python train.py --expert_mlp_ratio=2 --kernel_size=3 --lr=0.0015
Rows from expert 5 of block 7, named by matrix and row number. Rows with one number belong to one neuron. Each number is 128 + 24 x the weight over its row's rms, rounded and kept within 0 to 255. All counts start at 0. Numbers have three digits each. After the name is the row's rms in percent of the matrix's.
# up: expert up (model.blocks.7.mlp.up, 8x384x192), inputs 0-95
# down: expert down (model.blocks.7.mlp.down, 8x192x384, transposed), outputs 0-95
up.210 099:120085158094116118125133179112145145164131136112123107156151099121091146127139120143174091121094144105121136152120137160099108108185131129118128141204107111074164130130112126132165147135160087121105127161150166197137137133095145147107130166105156124127126134119096123108141078124128087093
down.210 098:123152156122107147147099140115186101122157135093111126045123147138090183159137138108187175117137120121156122133136130123149110129102132123091131126143169119128118110123131185135110131157107126168166099064120112141107109130089146123080153147125133127125146143127125136130124126143117112150
up.211 113:125123164123121134145176111091121122156172083115168121112151188085133159146099130177159119113161150126114122110090125100129140119112123158096134112137184136117179113113100127126091120128079135119092123126120129129103120134102101081136127164152141127117095149158114162100137085124161204123
down.211 113:123119121159131099136093115102127154154137111130165148095110139133107118129110120171089112131174118142146139156096150099133141117171120127122114115159080109132156121161122136151145122117174082064125140083132087108156104150123111097153139078127076114133125123130121095137119128123111171112
up.212 106:100082182098124127149110137115109168164138131099107126149134123128143150123174132103144084114098155169106149139129112126108131134159130150112115123141119121111139139143115105109173151134134103137169125112161132138126156115085124135101067169115143093148164116151113132152123106099149130142
down.212 110:126165140128106167103123167159145098138152118128138080086081182145154166151136162123125138150105100121122143118139134127132103104115092112108169146149121103132087119123138162130125139154123137146111078098106099136105153128139152115132141097110113160184127090114124136118143133139123117116
up.213 089:100132145081095144103148121129161106102129118146108107112111139087173107123133116131151106131076168121122163150171100133145160101175098104153111134110115134156147147111122162091108110127142119123149153115107108189141088085146148163138143117143133120106117151137109110128109200147144102123
down.213 094:135113169150115161117064123138119102122102133128108136133136134132117111108115107148109108160133114118120121138090132095096109158138128092119215125110124139157103166104126148123073141128142157109119156170129140149109074120138165085134122127177155096146139113124098112159101122126138144164
up.214 102:152115135086095143138119115117086127121153183127122095153126174119116166141155145140134146148106141119100109144115123134139129139085154136135123083101113159171188121127138093161136098120142169099101139148067151153133113132117145132123131143123167108152149129157114131169118133172143147103
down.214 097:168158082144100140136112071117098081131131087146113118131115149136161102140116139066151117128165100107152137133099161119120144090145136140134134142157119131152128090165112100153129146135108144116147131108112089157098149074124112101105134142061101160145142120150134149140139106094107103120
up.215 115:126119127152135179133145122103101131137133116113119105131122125127110149118136109130144090156133091157156120104078090128117168161158139155118134146153116111109134148135124140131124129161151110079141136124109129114151128123110129138071144145070141147065135114166134112119160142164163093116
down.215 121:130136111129101142120150130169127134159127119084126146168145166104104138121107128102134131116127132068124106119161121090120135152152151128152149147157155085140083107150136118126131116113133114171098117133155140116113148137173084143098156161125134138154161120158165139121105123128167165141
up.216 098:142136169197103118099149147130130115142090112124118098155108132149105161123109126136138111155129112126139160154096128143125138110097140172087103151135117128085159125131123155115135143153121103110136083123139131197137126130145114120159134142142143168108141141114099117144128119097123092090
down.216 104:090145125107145135174099152141171137143151137155104119085124153105161174166101136115160154112121124116148157174137142138120131132125122154126187101124159152129176114132114148113140107172099129133117086080097142117133121127082079154122157165158137113142146128129129148118106097127129091139
up.217 099:108099147147160172130146120092143097030084109137135171112112090175138132160143174125113126073085141164108151131101125147122111151137123185151144149098130088144160140117095093129151084130075131090128168092095150168120114155133122114140123135138153141116090185139129169170154122110168142123
down.217 104:119179131125164135135153134121168097167096109150121126173104121127141111082159115114150177097124135145162138139103103143125135121126163164159152138127150105133129132132151088145175123097147138128135084077130116117114170108130141096134174132120153139147092118132143142165146068101129171134
up.218 092:155133133159078087111115122105122137131097145123087082154173133146124156177126181110146120091104129135125096131120116129127111155127133107118134135158173089105140137179132103127135171183122129141108101116131158148112174142145123145141107113094121119165135102127072098146143116134107148124
down.218 104:119159147117132128141116125181146135150141108183099128077161158164122136148186152122172132141106112165164129094141122127111129157101174126103138136149153129153132100113168134112124160147088138158103070132123135105134127156093119125086092120130135140154143099119159122112149152113123126154
up.219 090:131143155086138102144142127140133083155120125189086122130111202158138136110124174159155163143111172143115063105104154105126126128141134136097139126129135124123084107174084109149114090136112158124115109131140128100127134116120178089143141105138089094130142131157104157148085089137152135154
down.219 088:131112162139122117166081101113136087104096121142108114123119114147128161126119096103115138149104095131126122127110136115111161096115124097091139154109114125121113141106107147145112103139176094115144120127143141129115123139147127145146151110134089128112172145163087147131170102121094147118
up.220 087:122161145099094133132128147170098119108136111158140170138119119135161112122106130129122172151109104087105124160104123151135128116095149128126117120097155158123132146137149137070099085067155107138106114135123074154136149130172093190157121115189108140153109161115119108127133152139130112115
down.220 092:091124159073157192118155135121110126127102125153130121111103093072150132118091124124111108122169142154125135128110154116113138116144151119135134143080179136137080128095108122105131136123121147113104126123125120140133142142116144093167128131140117143157116134142130138166114113115112122171
up.221 105:124159133166134148128127123112141142163108081106153103136138169112155147110099122134077116117093082141119120147094141118091099163101116161111104162131145138172137126122118170099094128112109124112118130131076119139108146123152110157139153086156124104144140130143127129117193133116094152087
down.221 106:099072155148136074145165155094101115105123118090141121109095134161125125115108142148107095115141147129094143127150122121141134174146134129174144148127127092115164124171146109115168092175120117098143116109140104145136163139115133165154086157149148144148135124111161106150131140148142122128
up.222 094:128149120134160108130159128148110155115155147137089160120147124136136125079125110142134171149138137122092149174118149095057117120115167123187152144105101111104151101143138147098097153090101130153094106143159117115113089145151147152099127132135096158126110123087150092102132128144144130136
down.222 088:160101136064131151123139114136124117089079107140118125133139120121137153090141117161164142099160144184112172112126131152118141141113124113142111106105118111114117151115090139133116175117099160133122124089122120129127092130127128142166119149089150134128139128120116140177140108127136113139
up.223 106:109130118129140154128129138126149113115128126114132161122129138160133053132111160122128103114137157143127127131129142168132078160111105163175116098132155102145124116150126147180120136141116162113152140131125082154098150134134164124154162088087110144141133069142125138113142131170124111124
down.223 104:125091133132146131141150121129109136142153148102129146181107106092136101127150106120138107107130103149139124108104157133123178113122109145136114138084131134137131139148135116132180116144130166108146081126122143129114150140180081152125140144129129138109168176165106114108096086083145090127
up.224 107:147133158124123145123173121087128127164109149113123067123133154123132165147156122164137086101147137129114145108090146149126111137126144107113146138167165108096184090174136136131127092135141125115122088123126176149130137118087144129080140120118140135098115117080107141125119052121119115144
down.224 107:088097128132151116169094154161133110132123110092126130087126119163106190142154149144152182106101142120154102143131115126092128098127172143078125121142142123134131113134123152147132152156112119122104115074116125139154122121086103132112116150150150131122180101121124173154133148151084131138
up.225 112:120097185121131117144165129118135143129146092164126124100161170125132151137111128108166132125109144102137127149101080096092136095131165134143177093115164125103127137137071122169109120102082101116149143110134165137110116114099099108109122164123119104135111191160152108086144079133143190129
down.225 108:091128120121113133146138100172128140131144133113158137100083158111116104105142127131105155109131138098114109131122151113120146121112139116114138114163111093150128099146109133116124104144168096132091140088126078142127121188112121128142192089111105161128176129171121135122129166088109166128
up.226 100:124087119066156158132123139113125094136174138119129132144160208137109137101153133118131098169123124094133131116117129096127131112138149136115093140136158122110160130122132140140114152116093139117114128066140112138099147085140113117105088159168124152120150123138124110105128070110126139166
down.226 093:144108138123143092124113121069155172107119149106158113091099116082123123114078093143105132130100090167127106099117132154171105157122152105128145134119096119141147135129157173137142091144135102156127137157150110152124119171146171140123165098152106131159113155146139109087114167134106117120
up.227 105:153098144122118109164143164109094151172077140136078115126140102189139155109152151141144124123101154110167099117122129157115152154159134118136135137159147143117144127137101110147104137149094141151153133104111117165148125072142127110128119094092093145137089110132125098126089117159150113105
down.227 106:106108158114095107132145117161106137104135135148115109049108157111146125135122126112133146127119127112130149118117111128148131162189103100097135163151118109111134074141131136119130158138120145155111102139099156184135117138104129114123133151158116162151101126081109144134111100102118162136
up.228 097:142097129150156124145132112112126143153059147121152121125170158143121154112123162117139138127097137135143120112083128098124122103130099178154138157146108103103131124098130126125124124117177138140133143135134149113122058109136097122112111088115158154124166151117097151119135156114089100062
down.228 104:163136092132139137136143100132110093129077113087115187131160116134118146145108120115127143139138130107165131155142130148186101111151099139133128165113118134174131121138132131136135069126118133150151151134163122138134143114127166129119130174109139098101143154131132119185152099109118121164
up.229 100:132166115096137128098126138118126135155140172129091136157145182105118110124142098179129191140123110113104154111106141108124098154132131120160141120106151167097085083147158097152069131120128118157125112126123142086130169118142119146167122168174097119127139150144129109158100103142103129144
down.229 099:131137119102107123142132137057143122075070093114127082147141089087132139085138132167130121099123157150126153114139145155132104090093124088123095115144120135118107171125063142169101126126132137104138111141133142133150135146154150134140147124089104149146109123106110122125169118154138124141
up.230 098:114071125084122142191109137133111156125160122122127163166131135126094165147115124135103103112137120093141115159086093120117135139065124126110104105159095113135139163118117118140145081139123108131168169137136136131134160145132086141121076160136101115151130145107150135169119132103144132117
down.230 096:124150139136158181131106124116142121165193153149131110096095156130175124144105131114126132121099105142118105138160096141128113129119107154174108153110160154120137142085169116111148097109125137136113141102133115128097121131126121135141124138113119178152114107127137104118159103145104137120
up.231 093:085128090119108152146123097117112120145113139112161156128137120090093116115106109124125063105139101166159137123118099149058111146133154202114120108142151100131153147127101142131147139146125147109094144092133138168152146126122127117114156099169109173092119089123139136142124106120128187112
down.231 108:169105148129157149126125175161133120178141098093180116112122113087144107140118174100096153108137140126152150115145164134141130177130104147108167103142156139127121148112154159101103149123149116159132094101096103115137090113112110115078119097106126126145086139124129136119109088136175154158
up.232 102:097132128113137107113131138127129122120138123098110134148150145094125139124107112135149108116105158124100153109091129138155102099173097135131120118140120123122097134140126130123102131110171132156139088151148124106120148109144124135146139142122100141132109143080148111107116129155148135093
down.232 099:144162133127119175138122130098135129144131099138138128124167078163119155115103142138130141131141159160142131119095107149165110127154126128088168146119138152174141150109102116149089105077103120148128141138155137131199107094124161115069135116127123122120092139093115140132137127131089132162
up.233 101:087125137134138125120145186103111116158109104114133103121156183097122122114122157128119147125108156113133127085101137155130130149110114150128136152101160154143097106125119135137137128152153125146115108102115118133079118068131125108090170148117109139126145139149100123068139096124116160087
down.233 106:149086135114113102151116140096155156114096130104114144141145101092124118132108132113075093092156121131098131158103157130169107155166119134123132105127125141128134137134120111127149111105140120121133125131124155144142101140156176145112165106166103097076146154118099096111136110135154125108
up.234 096:143107148145123146113117122138082134110133182103138101165127150155116172117115128137126098134076127080131110134104137118114085146154132118145094116092128157092150144147157124129102139152124136087142130124129146120117109085132093166125150154149121096117107158126149110122130114171135126153
down.234 094:125120099160110133127132125164121112114082110080087056141130125087110102110102109118154090127140101120136109128130146113158106084164106113144146189191111135128124121111138146155117164141123170170144116117098111182135149121154147107129118128092100141148110115124147150120133137102130134102
up.235 096:116111176103092113113113162154101162174103178147111151139116117120155152110159103100140094166112104107091155135120139134091166113162132127130122107121147148150140151145118127115145138138142106148214115121160089121144155095119111134094102186121117073122130105138094115135113157167183131108
down.235 094:105133179145094177127142115131110130152171143157138084099117131135149155111114132121137103152095108107111158096111125112124116145153087138104140138161136121112116130111130127156143150113108111133149128123073122134108146144098161117140106120130107155143111116103106145134121145150110141101
up.236 106:130112142140129175125141109103109117107115091145154105179115140150176105143141160119122145124142142130125135129150104110153151177093137151134161101118118097126150142122147156141115112157160167103103121106115138138169150145112131089137065128130173148108144151195077170124135125142130147099
down.236 101:154165088141130129137139118109141159133112123146117120179135106145104117169157141157125105126192104136132157127143111139115148108138146161145133127120119154144156079141126108137183107102156114132136090122126099109103128114145095141110170131099142092136145136153166158106166105115090121128
up.237 096:145117172125134128135153166170125113108081151142121155127148172144139121127142148149116099129112122077121133099094128138151154122153127125117116124116125137100128132124157128158130100115188142134145115151090163132103115109093148123153125141123133144108124146169111120083124111130082110093
down.237 099:091122129171104153127080150133121103113099092147121089126121145113112152158071104116123114108141172079172128190095103121124141138146116134118112147104134113149122115151114150154120122147118163142127127109107153161120109114143110103153178152113117125132175141132110147160138117102094142143
up.238 106:116101137131089130143161128126161159143145147120144148167124159150109123087120115117150115153154089125130145080147106108119136131156144100124128102105191138121114141128139134121105106109113135126134147059108113130098166090097095119094105168146163117111160106139145117101102111179132134151
down.238 102:151119119110137142115114166142147172127123133097152122104143112128124143125138093130111125115126135100110130156112167136157108150112159117127122157126124078189106136125149133117123129128147094114131149116091085107091123148145129094134163092124094118159143129156150114097093172129102124125
up.239 097:131161134151137116096154129145102162176097100096134120117136163094145117092150109147133139145094078167134109121152099100111128131108139138126131152163139139117147107144089145171095135095109121137122088161115170129133165096148086123102140116102139143127132126122136124120147123133119106102
down.239 091:126147134132103117146134095110150131105123094080158107095118096111132188149120128079162169134120146167143156113104117134114151191155154129147128123144139096105116170128098159151144100128109100107153124130136171136107149132139141168117077132090156172171173131157117124139124137154125117122
up.240 101:153101182097107124109112168082155106135144105125114112148147111143176092153107157121183108099106136135156127114134106167099096102149151135136152140116146188119130146160120124148107128133157091131100121106117116162095156101142125107117134144109114159148113132107098121118152112116107128109
down.240 113:133124102132138112129110174131123178134134121102181129098127108134144106152127150078114136124133132086093160088083170131115104172132124164134172148145146143104096117161135158099116090152130114143112088147113088132079120147130114133082144120158131091141164122132149094099116132107165135122
up.241 108:122126184112146156088123151112165141123160113124147113104177153109142089098136135111131139143119159144128140119118133139131135155127146143116133146111107108117135116135136166089123116140161089092138166137120149125150117136136122125102080142127137135108125112130138107135144145125169157115
down.241 114:157176095145135185104093167124142137158109146120173165094141111126110127129131148162101145128123165130130129134116108124129122167156140125144197117159183122173141123128116130084142166146096156103131136129140106113127099143139124142113171111152129081149132099121139103069103157143115147140
up.242 093:135129157066159133145077127112136129127118186130142114151106091110187128069175132107161095121151113116165169138139127139082136116137121118130152133117160094107048115132118103127115125115124122156142121113108125157109103101093134104082082135127109161141132101131136126112104074143151160172
down.242 091:110100133106109110136103159138135121082106115131087122080108152154130160154103115127125121119107116142117135136095143127141104117139092107114165188121110104121109091129124152132103132124094067121079109110100107153095170162126120114129140123107145152171139104118137170117142127167115126126
up.243 098:137120123109109120114121160128115134104160157127119133153114116144116135128102140099121104087132072097125158115080094122108114128110126088131134127144172134118106149135118122155143135172123125144144113097176111104119144114116141104104179158158122113156108121107074162121160136133133110115
down.243 095:129121098154128157137115109114141128140176132152145076098146134158129158157139139120180143156110113160137130106127084144147109138115127129124149150105119168089123109102167108106117115101085149155123118139133159162135112106135104146088102111111134137151101094136149160124127122117098159121
up.244 100:154119123166106091143147131117149111126122137103171141134153143131111130127138168132122124137160190192146138126134090114124113152143145148125133139158086065131155131119092109094170144106133138139117124129151124092090085166099130143099146119079138118133145117112143088098126093147137106097
down.244 096:120140163148123145115156102115123118139153127138114113094137079174132153098134158084131152124097154102129132141090133111153102086112134127114092149131150121145138134123100151158127093129170126127150114114143113093159109120122148122117135107091083123102176153131126077176104125140174117147
up.245 100:166127119119075153143095159149142157134109150103102111169133098158121149110135064116153059147154087050147165124120110132138141099145135086157120105150101136096140117138110101126098109133131117129189120124124114129112129130114083149167124159129102131128083163098106114100128126158136093184
down.245 105:094150162139168163138119144147136075154132097151108090107123145095133174112107139118149113143122137124167162129148128140148157153128127142142122124147153138105094098103169101129147173145112123155156158119071122131149087122082118136139132130132105161139113090100119162116146135134135158150
up.246 101:123145154157167127153146145146130122131089158085128141135152161138116129131144158104109139152146180098177138096077142159144140155125127109137179130115112101152106136122123153112094156129133134110108117121097107119164083159133148143101149140090078169134126136145140082084179075115125100130
down.246 106:124094163147159157119136136129116138154140106111158099089087156092124124159096183081106117084102133101130133115138103152150135150095133162162136183146155114100116142130125152091145123148124145211147131105117121116141089124118108153122157144113125103118143170156137128136160126117163119124
up.247 086:112131115144164132132190152112138099146135127160145172110131127124103138064116137150127142131174130119119129140129101120101109143119116132196152114093106124086134072098121141142100179105157111130111123124112138100147092164141122160075115142107124138155127127123154139127117120170118120122
down.247 087:159106141109125165150132103120128095103149110153150121104128124145124124091100106174135147109136131160110147110108161165134133078109102077136103113090113125127103117109095144127139115097123124135099106098135115126123095083140134097142125099109128121130160181171091114147121112129146084128
up.248 099:112128149141083109120136149100137131100081106163094141093168107107118144107132115136136149161162134072148118156132131143090111146165166137177109097106127130131112140150128140129102114106168135113113160121085109169184085134109180117109155159101138190124074152105096109087148099151125179140
down.248 100:142144139127119149068127132127148118127137093134133143171110135079114124141093138104119136123165127105121140151120108165166129132162139134168130131128125133097142089160127122103137140130139120126147153137156091118123121092112139104145193077156117129128114123160127158075102144116142151158
up.249 102:119155111105141151131145137118131126107149130124109108122135153100112091091130103097119151138144072107127132165089130111114178073118109144185174112119067164146089113147140144122111129083132112115074113156155129139115129140115084098166091166129108155113136169114135123164142137133154124146
down.249 103:161191121091125130126144149095149122127107099157180149136119135097153145094109155144128133075157104138097135133136140126135109135132105140168129147133122098105076175116129121080151138144065153121113096141136114139108123120129137151142115150119154139180106124166137113112138116137131117153
up.250 103:159076132119126104127103173122121138134096095108117105181133098163188177099125145138159086146086122102104112135122114161099135137141145141166133147171134131103132123127125102159136132164094122106149117142116142217152152157127119114089121148131130111160121104111080126147134131100150130095
down.250 115:114160120100107150109139176174143129121111139138111108036154135103130140143160161103144172150113109106143131099138126141136129119113139109121180171153128081097108055144131135131109156158128149169104099112117124123111113122109116143116171125108141123151100092112112150093097125141165150160
up.251 096:120137118139125157093132131123127117154136164143095105085099099118139150087132137091125123123156107155139149137169130113093171101161159177145109104103094108146145146128083126114158106098111160115156124090166131186123106117155133128079104090120089128090143127166102128132122161134132146149
down.251 100:155119128137143159112099160164114116130141120105137139162141124161147152143085130148083125163067107113104112124113135104131129142135107161103167106126137144147089152088117174073096160153146169126102123174068094071115110098126112115144127140128147098132131121154105135115160114167131162147
up.252 100:157082099157109138148140099108105131165119146154134106127110121165122152114129154140161133174092121096117140140155098171106146143096178136139159141097109124141160168157120136162105160155131125116113123102074165172151113129137130155089119165088155115124111115147086109156105133151141138156
down.252 102:153115104115097141150105119133128142135110102103115168141150152113149131126140113110120067153173149105131140125109141152135161141144129129114148127111141116133146072181154102120100143107141107148082136160117126128115115131143089135092145108079145129137138132161143155087091132075094118174
up.253 107:131109154126119133112147160093132109163146163077102083148135131099123163099158116136143125132157104133086087120105132134130118125121137144109127117138124129091113104133118116125137162149171156113083101146159122144121134105120152129124109147142122189121136110102095162096113053106117131085
down.253 122:085155127149116123170086150158176120136125130108132101122133147134093152139109153132154171128137141107122120170116113090127099101155169144096137131141126113148115078150102151132122128161164145139133104089139114085131144152085091122132153113181134114106148081124115145119133118151139159130
up.254 098:125118162166120113143143126146122103090139155161145150127141131123130081091186115122124153138164144143160147140120118120143144153107165158100150145145133144145142131114101166093128125088141076088113143143128103134150102119132144121135162164084122182123093133126129079078150105102157111078
down.254 100:120126160113098130135117148109128139169124127146145128098132107093154125107157153073087108134142179120154163136152110144156140170145131122101136084112159113171121144115155123154131165110142122148148132166124137166163101135112158118117147150114126124108132132121121105127087145121118124134
up.255 090:134124081145114123164089137122131160122155108111129161120127111167094132114117123138111115114138091122151127131186112123125166141120128117082106146168110124113176158119124144117163123101117139170129138111198145126127145092138094133092158130118151128116127071140127160114142131113132138104
down.255 085:125154128127121121110125112127153102120165155136095148122160100171176183110131134120152145176103117100108098136117114102150126093088133091124117130123155135157146118113112118122171106093126127138117160147143111116157137121139118134116090144119121167118181132154150119112138162151123126145
up.256 087:124094142081139150176088148121124143114147137162134115108111127120121164123109119107125135094080096101153071161063141126128100131160120116139090131106147153131069147123129135159104105126086150120119156166147161169133146102104095165131090159160159078144100136125147129114109130098121116126
down.256 087:136210123122106126144125134101121100108140118146130137096107142124141130112127134128162119148091111115169091162126101091112133152142140144166125172119136125147088135115156128186133110093125126092163119115146121129100177110123139103131114135131124157129091086144135092160115169136109128133
up.257 111:123116144134166097124149131122139172115129162154138117122112105182143151135122138147125092151124118111137148157096132117108092087168122117155133107139185076129099156119095119141161173115135087135177090070136128149101125116057119143097112174097134121155149138136098115088130111106116134168
down.257 117:145145113132176085095168107185140126126128144125168155157113143149069141120171140110083144109150130093100154115141127105142143116088128148141137131150102158142130120098127148128152108136121075111060130103126079152089178134104136129120167133127137152161137110139157127138148151094108133148
up.258 087:126140119134150116137116145142103143115128110165098067099119183119117146146131123152133164113085141155109115152125160112147131177169111126115081182159150163110102102134135132130111137139135112155162108171152183135156120086141160136122141151148119058129119129145119135097124101124090090085
down.258 088:076141173125104124151117116085136114089144108111129099075152108132100161098116142131146143119087170133169115140141101117105135106129140088123169133151122123135111138109087161175099091098113095114135139140152174130122175134114142119135100146103122136113135090118099120168160146113109128158
up.259 098:103131154083113126115143124142160145097137139177127113134135160114138129124130153142147132089086127107087159138157145088119144148110104084131088111101155104116152163123116128131106073127090118135121145138112163112097147095168136125178124138179169104097131161162142146117082179163113141129
down.259 099:122158135154107159125104110116134107120072152164091114142144127119135118120131083142132107144138101153127110153127157114122124125134108076113178098101106133199112137123074116143130099116130151109149158135132135143127119158170162121158154101129139114164123121110113124145118111135099155124
up.260 103:136116116160121155146160100126109138128097196141081154178178114159143132105133117081119126178117154105148102108049139172102118153140149177126124155125150125095119155142138136154108189155092146102145131130109107153114139137080120139125160124089133112099147113126154107138131115145133133135
down.260 095:114104150124102126098153105125142097112126093103093101155106165078125137087100164072172102127114090111110134124143110138130138135118123141152124155146062116096152184158154126156126162087158115120174136109115135153126141129144146122115150158128157116127135086157111105134097143124154132137
up.261 093:152154159129140103098139149129106133142151154114100081135132146126139165154124104160111133115124099070114197152097113123129132115144163111140103131160183151117122103162102136111114165114156149106118110115141142118150119135128135156112077165168127159095110123113123103060133097135115109173
down.261 089:101101098104114100159108122157137087134104118135115080134125139116107147134153104159179122121098120149160154160126166162117125098124129142110130112114152091136121137125113172123159152146083116142096119067118123116147120160101106133175157133107159103116149118118121160139112139138105090104
up.262 110:139078098103104134153115130150128138163116088162138114135166091154143137096137135097111137124087155119094158168187089173115161102109149130099149154095103149168202122129112162179109128116133101131123139109109128159162134090119103091120128138147118138099074137098137113139129127150186109147
down.262 106:152137132131126104147137166122123143110116149135178131151133103112170135093189149110107145147154141068100125114114095098133118135115147140120145075156151145126136128150124089105128129120140121093110149156136112127121137102060142146106108127147132136112106133107126142137129113129146138141
up.263 098:145101115119120140095099121147129131103129111139108167168138152131165124114095131124131137126128089115126166154096155152118094154120126163147132117082178154135132127143123107127120105101141131091141116127102133159117136149174158138186134076141105177131126136197107129153111182168125145132
down.263 094:111107162154131121120153097107143110131104108107121132178092122062155107132112135131139088116170142146120136130106133109129109106139120149144143145116112126119152147150128099126158167096137161117164122120167115143180152122136113147123165123138133133157157089177144144130136119103138147121
up.264 093:117183104120115145089132128137108115089144122162072142165169132117125125104197122131153183156169175130110130144148135147162147104109137108104182123116086148123099122121104100160086106129147121137128131112151146123147089129116156098151125185120117145096093137110154096140115120106149101142
down.264 091:150106156108145141119172142114134133105112153166112100159144123097140161108170155125124113108120145131141133133148124093157117101086143108134135108087151142094121155071094107155140163114116152146105115171122151167122129097090153140161161123128114110101130125142132144110173130079164153151
up.265 099:133114146130157143117140131121143125138141171079145131104121100118105080111136120165131121098109078124144176136112115125084116137138175134163112163109096131088158117126113130114172153125125143107132105105203165143107094098128154146081130140138125137121099146103136143087107104128130164130
down.265 095:166082152113154083144116138118146123100149092070127156142133138129130119172161123092158163132130115142147131149161145164195123132107107107119121111158145140081136086098143160140087128120098131155134113095170070121152118105152130146084121104134128119140131134141114118142106154132123082134
up.266 090:112124133101111098125111121135145116103153099176120155097142147131130138134152089156133142117154150131181149110151111107095125183122166103138148123091121104130152107166121107130139105098140159120124131115077118121176099138109154077124110146133163159141121153102109106133152122119141139078
down.266 091:145138119143144095119149121087167076144132084130118099098102090088149106123124145112112153133182142073125118123084130132188087108131147117086167154097123108169128115146119118145115067111136156134162147093186092131151122121136141139170157079147105119124138142148128084100111119112167145128
up.267 104:171146162130133107139132183131126147092124132149106111185154120147121089131064127116158098138122137154104163090133140168141102136170116151143134117112116119141106115172140126165115159145101137126171164113112103112125124126159091099135135137151106166122135135134134083074135138122175089132
down.267 116:095133154139141158114116153152108138127155140138123078084109147056164115156103141107130111116093105118161120157129168112127119145123098149112150115130161112119133106134116159107132156161115199171143133129083149141115118137132132125122118158119126139098110108062083168133119083130164145099
up.268 098:144133133155118151114130115126120144162114143150136109135142160118149160130113150146156132111140104125194109166099134105079115141111127185144156130092138098129141143141140135141133119139107115096097133096096155156135121157102098142101105123092185116120115152177097140155165134160138137153
down.268 102:145134084144121138131147147098138128140141105100095140174167150108131139121138134115169105151137101088118114136152111127118170149152134139184160145117119105106175111170104112147149130097134141091159142147146137125093144131159107144133136134125153128164126138154162132126136114117111139176
up.269 095:090137145131135120146161126129095111123145115096103165142095114145135109115102099124106087109153115126147142083093156117125129140078133116140166095095131164147101127160141100145132145094130094130132062124149130121117153154128102133143119151100088133148125124150148118115119122118156144167
down.269 100:173123139083127179148146127111115123135124094149190103118104130117110155098160145097089127078141130110077189105147131190169122120110153112125083100135125141096120129152106097116122153161130144122123101118119103104102130093115137127136154101120129130133089120101163117154111109127146089150
up.270 111:130131161093146106148121155122114104114133121086100108116119126149160186105138146105105090117128129107136130155064140137075121136099102154147127104141166108138127112182134110123133188146112124133136065111115119138106147106100132136115099136086092136167147135138116091133136132109122138125
down.270 116:108119152078150112116129133142114123141097116195138100133118154149115146133144120123093109100177099120071178124149109123127150121124118149122143114121128141130156115117139106116148112138097082129082078133117096160124157117086139152157151138122171158140126107102148159137147079126131133111
up.271 097:108129129119136084107110140114138138153133098082098133151174116147189127161092160085135108106145108150135120120128111124120132110126119156115119136160109165130154134148121138156129180132107099146123128136218114134129154142144142128144125111140119158173096154078096112141140152104110113081
down.271 101:137139125107103135122098148131132148173176114126137098106155156158102144174162162148127118136140143154090120120135115112140121165137184152096149138157115099085130119131177143076124126115082144155103109169140137132133103150142160114076095085115130097143150147115115119131166161129156137110
up.272 096:139154128114126153154123131120136111128118147099104126124121155122092086157121095147105141148162110121120091132154104135134116144137145111098093137122117126116091094114140112097148164157129132119125126128146126116130126090140131161152110135159126080093131057122148144107144099116099156097
down.272 098:159122121124140104138121141120139119113130094123083144177171140147139116136136123130160075126116126136157114136175135201118137120107138101114104132116141128120107164102108157170089157111150150108135111129148145124164160125150092144110103113149128125107132142157145155115111140169109101145
up.273 092:101105145137083129177160155126140101080118102143121116096136142097146106169125133106117121133130141086133152128187097111178134112147149116113155106100100113111186168108117148142089112123094121130146150112129118119124116092164110138105162134115095119097113131125150119099077102139154168120
down.273 085:103113186129144111107125154159119132099128110172120105116159100176122128107137116149068099163141117088103119124107143109132128107138157067122111106130115172146147127076133129107142124121154118140099108160073141126126103187156142136133156135170117108161177143118142102122133147120131126179
up.274 098:090091143170135119154169116093158091085088112143130136138136134138127137145122161107142112132114123154122147148120158100158122105137148113096127148079132105078130179099110152156086103096113140140110120127125157105111171088177095141137104130178122121112148152151121148086120128178123167137
down.274 096:120174113137129203134142118155129116105089154109110133115165100137088145129118091131126142158126103130114093144127167111148152115132159083122103107109126107224121109129107124126135099117172132158129166145124137101124114162152147136157180127131154123128132149087125109112103138143097141123
up.275 100:081175108141169088136143170127112132100129137100118120139132152097120120096123114150133146083125103120110140094089139141147126151115114106170129110088156149120035095156135122145111127105143102144120101137124121146132133099111099080149117149162076140160158151118134117141163116148125167140
down.275 092:150131117125110141125119154060141094099082092130159094131126107100110103097129156147059142095144139175078173113162140154167113129156086117097114146137121132136113159144114129126127122118133115134102093098144136140119095110142136136113111102114126119121080163130083141142147121160151133137
up.276 104:130122089130064125123120120119164098109146095190106113165147121132147087127126102152137180137128165145087128156225111138142141147116146096103159149105121167143171110114134159169098129145170085126115134125101103135164126106137148097118149136088177146109152133086141112141099112146143103152
down.276 101:163126142098111115134157114114114105074104127139112116147139075118178132071172098115119148125122104073095134152105154109125132120103131102110166097098111128108131128123109082108131127130131097103116164152140157156118133096092123117136140134120119138105128140143126149131150110106171114121
up.277 092:148135122194125120143119128098106126129094139138126115145174115162112175122090173091110096146110149127153122099124126128135106150132134156116117102130120112124130124132137155131136119188113171147113128127125129087153138109130147136069127101119148095120067112129143129171165100138124113134
down.277 094:140132114134126101086117126105156134120154145113069150143123145134151133133142170072121118133075089121159099126123106082134134135125145136150155161129103100085152094141193140151132106141164120089126103168125134115095157131113100112105114157101128135088124124162115086102112132100114155117